A small spectrogram FSQ autoencoder, trained from scratch: encoder arch pvt.
Rows from block 6 of the encoder of a small spectrogram FSQ autoencoder, named by matrix and row number. Rows with one number belong to one neuron. Each number is 128 + 24 x the weight over its row's rms, rounded and kept within 0 to 255. All counts start at 0.
After each neuron's rows are labels from the 100 clips, of 14976, where the neuron reaches its highest value: "top examples" is what is common among them. Only what is clearly more common there than usual is listed. The data: short pieces for a synthesised band: melody, chords, bass and drums.
# fc1: MLP up (encoder.blocks.6.mlp.fc1.weight, 240x80), inputs 0-79
# fc2: MLP down (encoder.blocks.6.mlp.fc2.weight, 80x240, transposed), outputs 0-79

fc1.75 [123 139 169 117 114 129 150 119 151 107 113 124 104 180 117  80 115 106 204 125 115 126 100  92 127 136 116 175 129  98 147 138 134 119 138 123 135 158 109  71 138 142 130  74 140  77 116 152 117 167 142 130 159 138  93  88 145 118 111 128 165 134 128 135 141 122 121 121 146 145 114 124  98 125 146  95 157 126 117 111]
fc2.75 [141 135 140 187 133 129 118 132 128 134 149 145 114 153 150 141 153 105 122 128 141 168 127 121 110  61 131  87 164  98 117 133 116 118 115 139 145 144 138 190 127 156  81 172 125 140 163 113 146 122 143 124 136  98 122 154  99 126 163 137 158  96 145 144 142 167 125 100 108 143 133  97 119 140 103 108 105 177 163 114]
top examples: clipping; text has "clipped"

fc1.105 [136 177 132 129 138 133 107 136 119 134 102 119 111 155 121 153 124 159 124 129 108 116 102 132 152 103 138  69 190 165 141 104 137 149 143 104 139 143 115  73 109 156 117  65 137 130 138 150 113 163  94 114 141 141 169 108 116 105 146 147 110 160  85 142 117 104 143 121 135 123 134 122 129 142 119 144 175 102 149 170]
fc2.105 [135  75 126  96 129 146 162 129 130 122 156 129 145  97  99 135 158 126 109 100 129 139 145 117 128 149 160 145 123 152 128  84 123 128 131 129 115 138 132 154 141 125 154 142 123 134  61 128 139  61 128 125 113 125  88 135 142 137 126 115 192 128 127 100 110 132 136 154 107 131 100 130 173  51 115 128 122 137 157  96]
top examples: saw pad

fc1.53 [114 139  82 111 151 131 134 128 101 104 147 125 135 135 124 143 128 122 104 165 152 130 138 120 153 111 134 134 173  80 118 122 128 121 102 146 155 144 130 164 123 122  67 178 110 154 120 124 129 113 169 132 111 115 144 138 119 115 150 155 104 130 108 111 182 143 147  95 124 144 111 131 163 129 104 151 140 184 136  53]
fc2.53 [102 159 136 145 133 146 156 153 126 153 146 128 115 107 139 129 145 145 146 137 137 102  97 119  91  85  80 160 135 143 196  98 157 119 116 134 131 122  97 163 161 139 125 115 121 127 128 136 113 172  98 134 117 131 106 147 124 125 138 152 178 128 113 148 121 168 119 140 138 155 147 134 157 115 125 118 198  95 136  77]
top examples: sine tone

fc1.82 [169 116  89 141 121 123 150 132 143 134 111 126 145  81 120 124 140 126 123 181 144 119 129 120 122 141 133 118 207 189 133 132 114 120 131 139 154 111 115 100  87 113  76 106 123 128 109 107 156 163 130 138 128 115 152 135 126 164 125 133  90 101 128 110 102 146 123 122 100 104 101 157 184 164 137 120 124 102 158 121]
fc2.82 [ 84  90 134 134 134 122 124 124 128 131 116 128 111 139 124 121  87 129 111 157 119 165 140 122  71 105 190 125 187 196 144 133 129 148 115 124 176 108 141  95 168 128  92 128 130 136  99 120 142 112  71 116  88 137 123 125 132 125 133 149 104 151 132 122 113 119 159 112 111 117 175 127 138 119 144 134 155 137 134 144]
top examples: organ-like

fc1.2 [ 95 119 176 117 122 161 165 142 132 147 160 143 106 147  89 130 110 133 145 122 155  75 149 131  97 150 153 153  87  81 109 156 129 124 113 115 125 110 126 134 152 107 112  80 139 119 117 138 103 139  80 120 162 131  75  92 122 146 108 153 156 104 134 127 121 138 100 139  92 140 164  88 135 124 158 115 125 126 130 158]
fc2.2 [129 116 153  93 122 133 121 104 132 158  92 127 112 152 143 113 162 151 130 147 144 135 106 131 157 107 133 124 166 114 106 140 119 113 140 133 136 143 148 109 183 111 179 154 137 129 132 148  95 142 122 115 110 121 118 123 107 135 120 113 218 137  89 142  50 140 130 107 145 152 113 146  97  88 108 135  96 138 132 118]
top examples: square lead

fc1.96 [133 128 120 157 139  72  84 145 125 117 103 116 163 133 129 125 109  76 104 131 103 132 176 116 109 137 145  86  87 107 136 117 135 148 139 142  90 122 151 171 182 152 145 181 117 136 125 116 130 104 141 146 136 115 145 124 136 130 134 144  62 110 146 114 130 120 127 143 101 112 151 128 151 157 108 137 162 102 118 166]
fc2.96 [124 148 179  96 124 157 141  82 126 145 106 128  98 121 137 119  67 186 145 114 132 112 102 122 135 126 132 122 165 145 102 110 136 130 126 137 136 140 125  93 110 119 109 119 131 128 138 140  58 113 145 127 118 127  97 183 109 139 136 144 189 155 107 123 148 125 140 143 162 120 116 108 151 101 132 133 183 146 108 140]
top examples: square lead; melody instrument: square lead

fc1.216 [139 153 165 171 119 103 105 121 167  75 130 157 114 126 154 117 125 112 128  71 110 129 174 150 105 148 110 119 137 112  96 163 143  97 128 122 147 113 112 129 157 126 173  81 150 124 106  72  86 152 126 118 147 141 140 122 111 108 118 128 135 152 147 165 116 101 114 122 156 150 125 148 122 110 150  91 136 129 152 162]
fc2.216 [117 162 114 101 126 136  76  83 128 147 188 130 108 129  87 134 137 134 113 167 134 158 169 130 168 138 116 159 141 177 174 110 124 120 127 107 125 142 125 115 103 138 155 133 122 127 109 154 108 156 200 125 119 110 112 155 126 124 130 133  87 114 125 147  88 133 147 159 113 131 110  80 132 136 128 133 140 110 131 100]
top examples: saw pad

fc1.103 [172  87 131 126 120 136 106 103 127 157 124 126 106 193 101 129 104 161 127 107 118  93 171 123 102  90 143 177 112 151 127 117 138 146 155 138 166 142 101 134 130 123 114 101 132 131 130 111 171 141  94 118 104  81 103 130 115 147 142 171 157 148 132 114 129 159 112 128 177 122 124 109 158 129 142 128 161 112 126  84]
fc2.103 [150 140 107  80 121 141 153 100 123 132 124 130 140 172 123 129 121  91 132 101 130 145 119 130 156 128 116 127 141  91 151 154 134 120 126 120 106 129 140 165  96 125 111 138 127 127 152 106 149 144 164 125 128 128 143 140 140 108 141  91 221 118 122 160  84 135 113 161 175 123 137 123 158  85 130 127 147 108  58 131]
top examples: marimba-like

fc1.229 [158 120 138 129  85 132 147 144 176 176 129 109 135 132  95  98  85 125 150 132 103 110  90 104  88 154 100 137 129  95 112 144 107 152 142 102 102 132 135  93 125  99 116 115 164  96 103 131 104 138 109 138 105 143 186 119 150 100 128 130 159 130 143 156 103 138 130 166 150 168 163 101 117 121 156 150 137 101 113 137]
fc2.229 [117 131  84 156 116  95  75 142 143  94 127 126 132  95 123 120 140  88 116 122  94 180 140 109 107 146 146 169 155 108  99 103 132 135 140 131 133 134 116 147 119 149 153 120 136 116 216 123 133  67 111 115  96 136 113 109 122 158 161 143 139  92 109 107 123 119 130 108 121 125 135 140 106 120 129 131  77 118 134 145]
top examples: clipping; text has "clipped"

fc1.235 [135 100 104 116 135 136 122 142 128 124 149 120 101 126  73 125 106 170 141 126 122 136 113 127  54 137 108 110 120 167 136 123 114 128 134 138 102 146 152 159 123 162  81 141 131 124 144 193 130 121 186 140 121 159  81  85 126 156 145 145  95 104 135 126 118 147 113 132 137 141  91 117 171 130 105 113  98 145 134 109]
fc2.235 [118 120 127 114 125 159  75 127 125 158 154 129 119 108  90 108 160 164 128 152 104 152 167 115 145 130  93 153 119 188 169 124 110 142 116 132 117 142 143 143 120 149 138 136 127 136 119 139  84 104 168 135 114 131  98 149 121 115 137 101 157  60 155  99 153  99 124 146 146 129  82 142  83 162 136 120 139 141 106 132]
top examples: rimshot

fc1.116 [125 122 110 141 135  77 111 136 126 119 160 117 123 124 105 106 127 126 147 141 122 125  80 136 134 122 152 115 165 147 110 104 116 145 122 121 119 119 114 203 124 134 138 125 130 114 134 115 120 157  91 134 158 161 176 114 143 150 125 144  82 182 179 149  88 107 116 115 147 111  99 124 163 114  95 142 127 168 175 105]
fc2.116 [146 110 109  97 130 144 109 181 125 111 130 131 113 125 148 136 124 179 125 165 131 132 130 138 149 123  78 121 125 168 130 115 131 126 130 154 137 115 105 172  87 124 141 118 133 124  84 176 115  68 116 124 129 123 156 110 125 105 124 146 162 111 148 153  85 119 105  83 144 125 139 122 131 130  87 126  90 157 179  94]
top examples: organ-like

fc1.191 [156 125  81 121 126 109 146 130 133 113 144 130 152 133 130 127 153  87 148 171 127 122 114 133 141 110 137 138 107 137 126 142 123 148 154 129 156 124 148 120  45 127  81 147 127 127 102 121 153 121 119 139 130 107 115 136 133 151 124  91  96 134 163 144 110 139 137 150 104 116 125  71 214  89 115 134 145 156 159 139]
fc2.191 [117  90 147 142 124 137 116 143 130 120 104 124 125 155  92 126  94 174 127 115 119 123 146 134 135 133 186 116 153 106 100 108 116 123 123 124 133 118 203 144 168 127 137 133 123 138 123 123 127  56  84 128 119 153 120 139 124 140 121 158 103 136 143  92 125 108 119 125  94 109 146 168  89 180 160 128 166 114 101 129]
top examples: saw pad

fc1.128 [121  95 147 126 122 121 102 105 135 119 173 135 164 172 107 135  88 129 116  66 138 136  92 130 139 126  94 105 161  99  93 142 109 103 120 115 152 121 195 117  81 113  99 117 135 125 132 120 106 138 129 137 177 138 159 152 129 111 126 129 132 155 124 120 161 140 166 124 120 159 150 105  75 151 105 135 147 122 150 133]
fc2.128 [162 159 118 100 136 110 175 136 125 107  49 125 152 141  97 126 127 165 113 136 123 132 188 116 161 120 113 102 143 108  63 137 122 124 131 123 118 136 131 155 149 136  97 107 124 131  98  88 110 136 142 135 141 105 150 120 127 128 132 159 136 147 151 104 129 126 111 154 112 171  74 126 124 145 135 120 184 132 122 118]
top examples: organ-like

fc1.99 [116 126 123  75 131 132 154 117 128  81  94 140  99 156 165 141 108 132 122 114 172 169  99 154 137 109 127 159 127 150 115 113 138 134 164 125 136 138 109 108  90 131 138 102 145 126 137 129 140 137 143 107 141 147 166  84 115 105 135  53 105 148 110 120 139 110 189 116 148 117 102 149 102  93 134 138 143 142 156  98]
fc2.99 [191 137 109 106 125 144 126 151 129 147 181 129 131  87 143 130 125 126 137  99 156 124 125 125 165 120 166 176 146  82 144 180 135 122 128 124 138 111 114 140 101 125 154  91 129 120 113  83 130 142 176 121 110  82 129 145 125 122 120  76 156 142  78 135 146 136 131 146 140 133 140 105 139 100 106 131 125 173 110 126]
top examples: tempo: 160 to 170 bpm; marimba-like

fc1.22 [102  93 127 109 168  96 167  91  89 148 125 142 113 163 171 156 134 159 117 133 150  99 135 156 131 164 151 123 158 142 118 112 163 109 106 146 140 113 161 152 112 152 118 123 108 152 153 108  94 113 122 114 195 134 131 148 113 112 111  78 138 112 129 100 127 102 121 104 104 138  92 134 117 120 109 122 157 165 149 101]
fc2.22 [111 109 178 118 118 118 153 107 143 125 135 126 109 134 140 120  58 129 150 108 121 149  92 120 139 108 133 169 141 177 108 124 136 112 130 126 115 128 165  87 157 151 113  98 138 118 197 169 106 170  85 122 129 144 128 105 122  92 115 103 179 158 120 135 107 156  98 140 138 143 117 108 125 117 122 130 125 105 134  99]
top examples: clipping; text has "clipped"

fc1.194 [ 93 135 132 148 146 126 118 153 125 120 153 136  96  88 136 136 157 122  77 144 134 148 104 130 116 131 148 111 107 103 114 113 134 150 150 138 123 138 106 170 128 115 166 145 128 134 165 153 137  78 105 122 158 176 101 113 121 150 126 112  75 150  77 127 139 111 162 118  75  69 136 128 102 144  99 131  94 124 145 146]
fc2.194 [117 143 121 114 131 174 134 133 128 152 108 128 157 173 165 130  96 119 117 189 154 106 164 116 120  91 136 114 111  97  98 114 129 123 132 125 116 112 105 135  90 143 135 108 124 121 189 118 125 166 134 138 165 115 119 121 124 137 126 144 161  93 115 112 105 147 126  71 116 156 113 124 145 126 178 123 191 156 134 142]
top examples: square lead; melody instrument: square lead

fc1.181 [119 147 160 133 138 123 138 122 117 108 124 139 126 129  99 155 110 125 114 146 121 129 142 127  98 134 115  82 136 149 111 113 131 138 122 104 124 138 139 121 160 113 109 159 113 151 140 183 155 104 130 128 141 151 151 142 121 140 115 191 161 195 124 122  29 120 113 146 129 160 119  97 142 137  99 127 148  86 111 151]
fc2.181 [144 106 123 148 130 107 134 119 134 150 119 125 160 119 105 120 136 120 129 105 145 128 158 124  82 113 145 112 122 141 151  69 111 108 140 138 159 128 109 116 223 109 111 166 120 127  74 119 123 142 141 134 123 115 126 183 130 127 105 151 184 114 122  93 131 163 115 146 154 121 136 120 119  75 125 121 150 127 137  96]
top examples: rimshot

fc1.16 [126 175 133 115 117 132 114 156 124  95 111 114 175 129 104 124 127 105 149 130 113 151 136 118 108 147 132 114 154 122 137 148 129 107  89 146 127 148 156 132 115 175 102 126 121 125  82 109 202 108 101 129 111 124 156  99 136  93 178 185 118 141 115 138 140 128 123 121 153 185 110  81 126 120 128 153 164 131 124 111]
fc2.16 [ 71 166 135 157 131 133 125 135 128  80 137 132 100 122 127 131 168 112 108 147 134 147  97 131 134 137 116 155 139 120 157 144 125 132 149 128 126 106 158 133 106 107 197 157 127 130 103 161 114  68  84 128 133 120 142 119 124 142 119 125 160  91 127 125  73 156 138 120  98 117 131 111 149 101 105 123 103 155 139 187]
top examples: vibraphone-like

fc1.112 [ 88 142 165 115 130 128 106 119 139 100 109 133 165  56  98 137 109 145 163 121 148 121 122 150 100 141 134 179 117 172 104 135 176 164 121 110 116 119 134 133 169 132 139 110 139 119 103  98 165 100  96 111 122  94  79  68 133 146 128 135 125 142 141 113 135 121 118 155 107 109 110 131 156  98 116 134 135 135 146 121]
fc2.112 [133  95 101 113 112 135 132 135 172 150 184 153 107 159 125 139 130 101 108 134 152 132 113 129 127 101 146 143 133 121  72 140 111 109  94 138 172 133 124 153  98 123 149 138 165 131 153 164 109 147 103 108 153 142 124 154 107 124 128 110 146  99 117 120  98 137 155  88 136 144  97 130  54  77  99 106 140 145 143 124]
top examples: vibraphone-like

fc1.40 [ 81 144 148  66 125 165 102 100 124 147 112 127 165 112 118 125 102 130 132 105 135 128 138 147 138  95 125 148 155 133  84 108 178 154 149 106 128  96 152 100 125 148 122  74 130 118 112 139 126 123 137 132 105 131  54  89 141 138 116 125 126 144 149 139 148 120 124 144 134 107 112 157 150 112 135 132 128 190 150 161]
fc2.40 [112 147 144 100 173 130  74 118  82 114  99 118 146 104 129 142 106 142 117 136 125 138 129 150 126 125 107 107 122 107 159 129 153 126 138 149 103 122  71 109 116 131 110 117  91 147 132 142 215 110 176 141 104 147 136 137 124 134 145 145 103 171 147 109 162 143 129 145 158 110 164 137 167 148 161 130 124 105 116 138]
top examples: vibraphone-like

fc1.0 [159 129 109 139 111 160  97 124 122 191 109 113 179 167 101 126 131  88 125  76 129 110 161  79 106 120 112 123 130 102 130 138 129 114  95 141 132 152 139 115 106 159  95  95 126 114 114 128 181 154 173 133 137 147 150 129 129 122 155 123 125 117 128 132 146  99 150 137 188 138 147 124 120 124 139 149 174 118 104 114]
fc2.0 [150 159 164 133 127 131 164 150 133 119 141 128 122 108 123 122 136  96 157 176  79 118 143 126 131 144  81 142 122  91 124 159 125 123 127 128 112 116 167 157 145 126 132 155 126 123  96 124 136 111 152 134 128 119 121  97 131  97 127 131 180 120 189 149  83 143  97 137  70 157  61 118 134 117 137 122 141 135 118  97]
top examples: vibraphone-like

fc1.169 [121 103 131 152 147 164 145 175 120 140 183 127  74 128 108 124 167 160 110 148 131 147  97 133 125 143 133 161 121  73 111 118 108 130 155 107 121 108 130 164  83 107 127  97 129 133 122 146  87 122  95 129 131 136 125 141 118 124 111 162 146  97 148 162 136 126 155 110  83  99  93 113 125 111 139 116  87 174 143 142]
fc2.169 [120 128 139 159 144 134 149 147 137 145 124 130 144 138 155 126 201 127  77 143 153 127 115 128  88 129 154 115 148  87 131 101  85 121 151 119 146  99 137 131 127 106 166 155 122 129 134 105 108 132 123 142 130 108 117 144 130 134 105 140 152  72  46 127 117 141 154 135 120  96 155 112 125  84 116 119  89 141 133 171]
top examples: organ-like; melody instrument: organ-like

fc1.162 [128 125 115 177 138 134 126 156 116 157 144  83 191  88 121 125 142 141 117 181 117  93 153 116 120 158 106 107 107  83 150 122 147 137 116 147 115 110  86 133 124 136 118 143 110 136 112 124 119 134 151 161  96  85 173 191 148 139 141 136 115 116 155 125 113 115 117 138 115 163 151 135 177 139 146 144 137 133 137 155]
fc2.162 [136  99 156 107 132 150 151 145 131 135 151 143 115  99 107 136 167 132 118 183 156 144 151 135 135  98 134  82 158  46  86 123 107 123 131 131 132 129 105 136 144 117 161 132 126 137 152  88 121 140 136 121 141 118 104 196 104 150 141 106 128 139 150 113 137 120 118  66 138 138 126 118  77 133 113 111 122 152 142 125]
top examples: square lead

fc1.115 [167 142 129 117 144 143 137 113 131  99 138 123 126 162 121 109  88  93 130 160 114 122 110 145 109 113 165  62 135 159  86 130 121 150 133 104 116 107  95 136 119 120 136  88 125 133 123 111 171 128  55 137 130 130 189  83 132 168 124 132 132 143 131 129 108 145 144  93 119 134 137 143 179 113 134 124 164 151 133 126]
fc2.115 [153 137 133  96 132 163 149 149 127 123 142 123 140 145 121 121 193 103 139  74 103 121 120 134 150 123 124 134 120 152 121 127 133 136 127 116  84 140 122 168 111 143 153 123 124 121 110 141 173 126 117 121 118 109 145 110 135 119 127  86 222 109  95 124 124 122  98 141 153 103 103 156 167  90 125 121 121 142 123  72]
top examples: rimshot; marimba-like

fc1.161 [103 126 153 124 119 129 113 128 124 110 148 120 130 220 132 127 142 151 122  56 104 113 131 141 124  88 133 125  64  79  97 132 141 159 138 100 105 149 136 134 148 126 138 118 131 121 156 137 126 139  86 131 114 122 132 171 115 146 129 135 123 152 151 165  94 116 122 147 107 155 141 100 103 129 132 144 171 138 111 154]
fc2.161 [112 124 165 127 122 127 118 135 128 145 178 128 153 139  99 137 155 129 118  93 157 107 126 132 139 161  55 126  51  69  83  75 117 133 136 127 120 147  71 128 153 120 148 126 124 136 136 114  90 172 122 123 135 129 113 143 120 147 130 139 108 112 113 118 150 132 118 149 121 148 147 124 120  93 139 132 137 124 167 138]
top examples: saw pad

fc1.28 [164 100 113 124 126 151 129 125 123 166 147 132 113 155 113 134 179 142 104  87  83 116 166 128 134 101 156 109 131 149  87 110 142 104 160 136 143 137 111  75 131 159 138 126 129 133  96 155 110 149 118 113 117 109 126  65 120 146 111 167 166 164  65 160 121 129 127 105 124 107 141 111 146 145 129 121 147 135  98 144]
fc2.28 [131 157 120 132 122 114 124 150 126 127 131 124 142  82  87 119 140 136 122  99 124 144 159 138 118 131 136 146 110 132 154 100 142 107 135 122  76 134  96 145 121 122 148 115 123 135 134  87 164 184  84 134 138 116 112 137 135 126 127 107 131  90 133 102 150 143 110 140 134 130 135 121 240  73 167 124 126 134 128 108]
top examples: organ-like

fc1.6 [ 98 107  99 134 116 137 105 118 129 101 148 142 130 107  82 143 183 123 111 125 112 113 110 139  85  99 116 118 119 137  86 125 142 153 140 115 131 146 130 127 130  90 137 150 146 152 145 113 106 198 101 114  78 177 161 128 109 127 129 145 128 129 126 138 161 182 139 103 129 126 172 164 108 135 129 152 105  87 115 114]
fc2.6 [155 146 180 139 128 123 126 126 132 135 129 128 158 147 123 119  95 123 139 151  67 120 120 116 125 143 152  99 113 137 105 147 127 128 133 123  97 132 139 125 146 176 167 137 124 124  99 159 161 126  95 141 157 135 113 101 139 168 163 154 121 136 140 162 107  56 126 158  96 116 115 107 134 169 164 119 104 103 117 183]
top examples: clipping; text has "clipped"

fc1.180 [135 142 111 147 121 112 125 148 127 166 131 133 124 144  99 129 199 190 126  99 110  81 146 121 106 123 126 181 178  90 141 112 107 138 121 131 123  96  72 144 100 122 152 141 128 129 125 102 138 155 147 123  99 122  92 129 127 197 139 141 127 130 130 129 126 152 130 122 124 124 170 165 118 109 115 138 106 101 129 141]
fc2.180 [120 144 134 158 123 100  69 164 127 184 160 133 140 160  93 121 198 103 146 120 116 112 165 118 140 124 131 123 150 132 140 170 111 133 117 107 128 145 157 131  98 138 118 121 132 128 130 142 119  90 126 130 131  98 106 136 118 102 132 180 176 104  90 102 159 102 105 135 133 129 106 137 113 180 123 126 113 118 116 158]
top examples: tempo: 160 to 170 bpm

fc1.70 [116 146  92 107 120 140 123 129 128 148 130 123 109 151  89 132 121 140 124  63  86 126 153 129 104 127 109 164 110  86  96 112 144 161 109 113  80 116 145 173 156 134 118 161 124 132 166 141 126 126 117 135 129 136 123 164 124 166 130  89 108 186 149 122 137 132 116 165 123 141 125 110  72 159 145 133 137 160  92 112]
fc2.70 [148 115 120 128 116 145 148 131 124 155 170 133 131 126 145 139 137 135 123  69 156 146 155 132 145 137  69 152  69 103  82  82 159 139 133 139 120 138  44 121 145 130 140 137 124 115 125  93  91 117 122 127 142 137 121 117 130 103 131 119 111  95 130 128 117 155 141 139 146 134 111 120 173  99 105 121 141 147 177 102]
top examples: saw pad; string section-like

fc1.170 [145 125 128  91 137 144 144  84 120 170  93 139 136 145 126 145 159 161 125  60 148 115 150 134  86 107 139  76 114 148  89 109  94 135 138 113 142 148 169 114 137  98 124 141 135 141 134 115 126 127 140 129 141 142 128  66 112 135 113  92 130 102 105 126 143 166 163 119 156 128 153 100 106  80 113 140 114 133 116  92]
fc2.170 [165 129 152 143 127  61  92 133 129  84 183 121 129 116  90 126 176 103 136 123 112 161 149 118 130 175 118 132 118 102 135 128 149 134 140 131 127 137  99 163 118 136 160 106 126 120 144 119 127  74 116 127 121 177  80 142 129 144 121 121  84 114 125 136 105  76 129 114 131 112 122 163  98 152 138 132 114 139 141 158]
top examples: organ-like; square lead; melody instrument: organ-like

fc1.50 [148 118 113 135 121  96 172 145 119 113 127 130 100 196 106 145  96 133 129  90 155 114 119 125  97 136 159 143 140 158 176 168 124 135 127 115 129 129 123 110 158 134 105 137 137 134 146 130 102 138  81 115 149 143 165 137 122 130 100 122 173  87 114 133  79 138 112  82 116 126  94 100  92 147 132 160 143  98 139  94]
fc2.50 [152 140 101 144 125  95 184 142 133 100 110 126 117 177 113 124 112  93 136 131 136 125 113 129 108 146 182 131 122 153 178 166 123 126 131 126 131 124 152 124 145 125 141 136 130 125 166 118  76 134  91 127 137 126 154 133 132 113 126 115 189  92 138 120 142 137 111 110 121 128  79 127  47 141  90 126 156 123 132 106]
top examples: thin (high-pass); vibraphone-like

fc1.61 [137  88 131 186 132 102 123 115 120  81 141 104 111  73 128 108 131  95 155 174 116 149 126 145 141 149 167 127 106 137 120 133 116 180 144 121 113 119 167 140 137 107 133 140 110 124 134  68 175 126  92 166 111 108 148 111 160 148 139 116 140 100 167 123 145 139 111 125  91 129 137 125 128 124  85 148 113 141 110 143]
fc2.61 [129  97 149 112 130 125 102 117 139 102 140 145 128  77 124 138 104 178 148 166 131 177 148 156 109 110 176  96 143 150  99 119 121 149 118 127 137 118 142 156 106 131 139 151 140 141 123 112 199  88 119 123 109  98 118 118 117 143 142 122 136 138 148 105 130 135  93 116  75 110  68 126 107 103 124 107 118 148 166 107]
top examples: vibraphone-like; marimba-like

fc1.159 [ 96  95  91 105 132 107 146 118 126 124 131 156 102 177 110 158 133 138  89 107 144 120 133 150 133 129 144 100 142 121 133 118 122 111  97 134 155 195 147 130 107 139 103 185 142 159 149 135 132 107 140  99 165 143 137 141  90 138 116 123 115 109  67 106 148 105 191 111 123 107 116 132 107 103 101 109 134 137 151 107]
fc2.159 [ 99 144 162 115 122  99  92 101 129 132 123 114 176 109 104 121  87 140 164 105 151 168 112 112 134 130 163 143 101 161 116 132 142 145 134 123 118 113 148 124 145 150  99 102 128 112 167 127 147 101  91 132 102 149 104 139 134 136 107 130  79 116 155 112 195 150 114 189 142  95 149 138 104 121 117 144 154 108 130  98]
top examples: thin (high-pass)

fc1.66 [135  93 157 132 127 108 130 134 130 195  98 131  98 144  91 149 161 133 150  93 143 109 119 123 135 135 133 172 138 140 182 104 133 126  99 146 146 129 150 160 167 155 119 142 130 127 107 175 131 100 159 105 106 124 111 152 118  93 114 139 194 114  88 131 150 143  98 112 151 128 117 109 112 135  96 123 100 106 151 135]
fc2.66 [117 122 124 107 136 155 127 129 124 166 123 131 140 159 100 106 164 102 127 115 125  84 144 126 133 121 137 119 120 130 127 173 125 134 144 104  93 137 150 201 113 136 168 123 128 128 120 104 150 138  93 137 148 101 153  92 125 132 130 126 236 133  88 108 151 128  99 163 144 113  96 125 108 133 129 116 125 134 120 119]
top examples: rimshot; tempo: 130 to 140 bpm; marimba-like

fc1.38 [130 130 132 131 168 123 156 113  89 156 149 128 108 142 197 151 129 164 117 110 144 102 145 148 157 125 144  95 148 144 133 117 132  87  94 161 133 129 119 159  94 141 140 122  97 160 139 107 144  77 141 135 175 118 128 183 117 101 116  74 124 116 114  95 146 145 109 108 142 133 132 119 133 139  97 103 136 169 146 125]
fc2.38 [147 124 171 111 108 163 157 178 148 119 155 144 131 131 118 120 135 152 165 103  89 133 134 104 159 130  97 133 140 109 143 131 104 123 129 115 122 137 102 106 103 159 130  91 141 113 149 142 118 132 116 117 150 155 117 101 115 138 120 149 127 173 129 148  89  42 129 163 159 140 132 154 131 136 154  99 101  79 104 153]
top examples: clipping; text has "clipped"

fc1.164 [133 145 155 174 128 183 131 162 137 137 147 113 137 135 103 107 107 134 132 101 107 109  78 105 160  96 117 127 161 138 151 146 100 101 144 122 134 117  97 122 146 121 145 132 120 111 105 168 118 112 148 160 151  67 138 140 148  90 105 109 125 166 123 156 157 144 123 162 174 121 149 117 121 168 106 104 125 119 110 171]
fc2.164 [120  97 139 124 127  57  89  99 125 119 161 120 108 123 150 128  96 100 134 125 142 144 117 111 119 141 147 161 107 135 154 130 154 140 128 139 121 155 105 151 137 166 136 110 122 121 188  76 166 116 139 125 122 178 148 136 125 148 164 119 168 148 116 127 161  71 151 148 104 106 136 142 107 143 123 139 114 104 130  84]
top examples: oboe-like

fc1.111 [152 146 125 172 130 126 136 130 130 128 105 110 121 146 182 108 126 142 123 100 168 140 125 105 133 108 157 130 103 127 104 106 115 106 113 148 117  91 134 112  97 142  71 126 125 121 143 132 134 146 149 146 116 123 171  75 139 161 139 120 132 144  99 130 162 113 105  96  80  93 108 194 169 152 109 100 149 105 115 110]
fc2.111 [137 134 116 124 130 118 161 148 126 187 123 123 117 153 154 126 130 132 141 105 152 110 126 133 166 115 205 105  97 137  77 218 116 117 132 133 174 123 141 138  98 147 128 137 129 121 126 141 126 137 157 140 119 148 134 136 135 139 154 101 149 131 110 103 119 123 141 140  88 116 105 143 182 145 101 117  99 132 108 101]
top examples: organ-like

fc1.238 [ 93 106 153  96 120 124 117  75 146 126 150 149 100 120 174 125 138 159 157  99 134 137 174 152 184  93 137  99 119 135  75 113 145 139 150 103 147 109 139 128 116 125 138 100 155 125 132  98  94 124 128 106  93 127  87 106 112 163 106 175 110 143 120 129 140 161 102 117 108 123 132 121 163 130 138 102  97 158 139 140]
fc2.238 [109 121 154 135 132 117  80  83 126 135  92 122 188  72 154 127 140 109 137 147 157 115 156 130 144 180  98 160 116 146 125 132 141 153 138 122 120 102  99 136 142 117 162 110 121 127 153  89 143 108 128 135  96 121 112  85 128 137 145  98 117 152 150 127 124 158 105 142  95 139 139 142 154 131 125 134  49 112 127 148]
top examples: marimba-like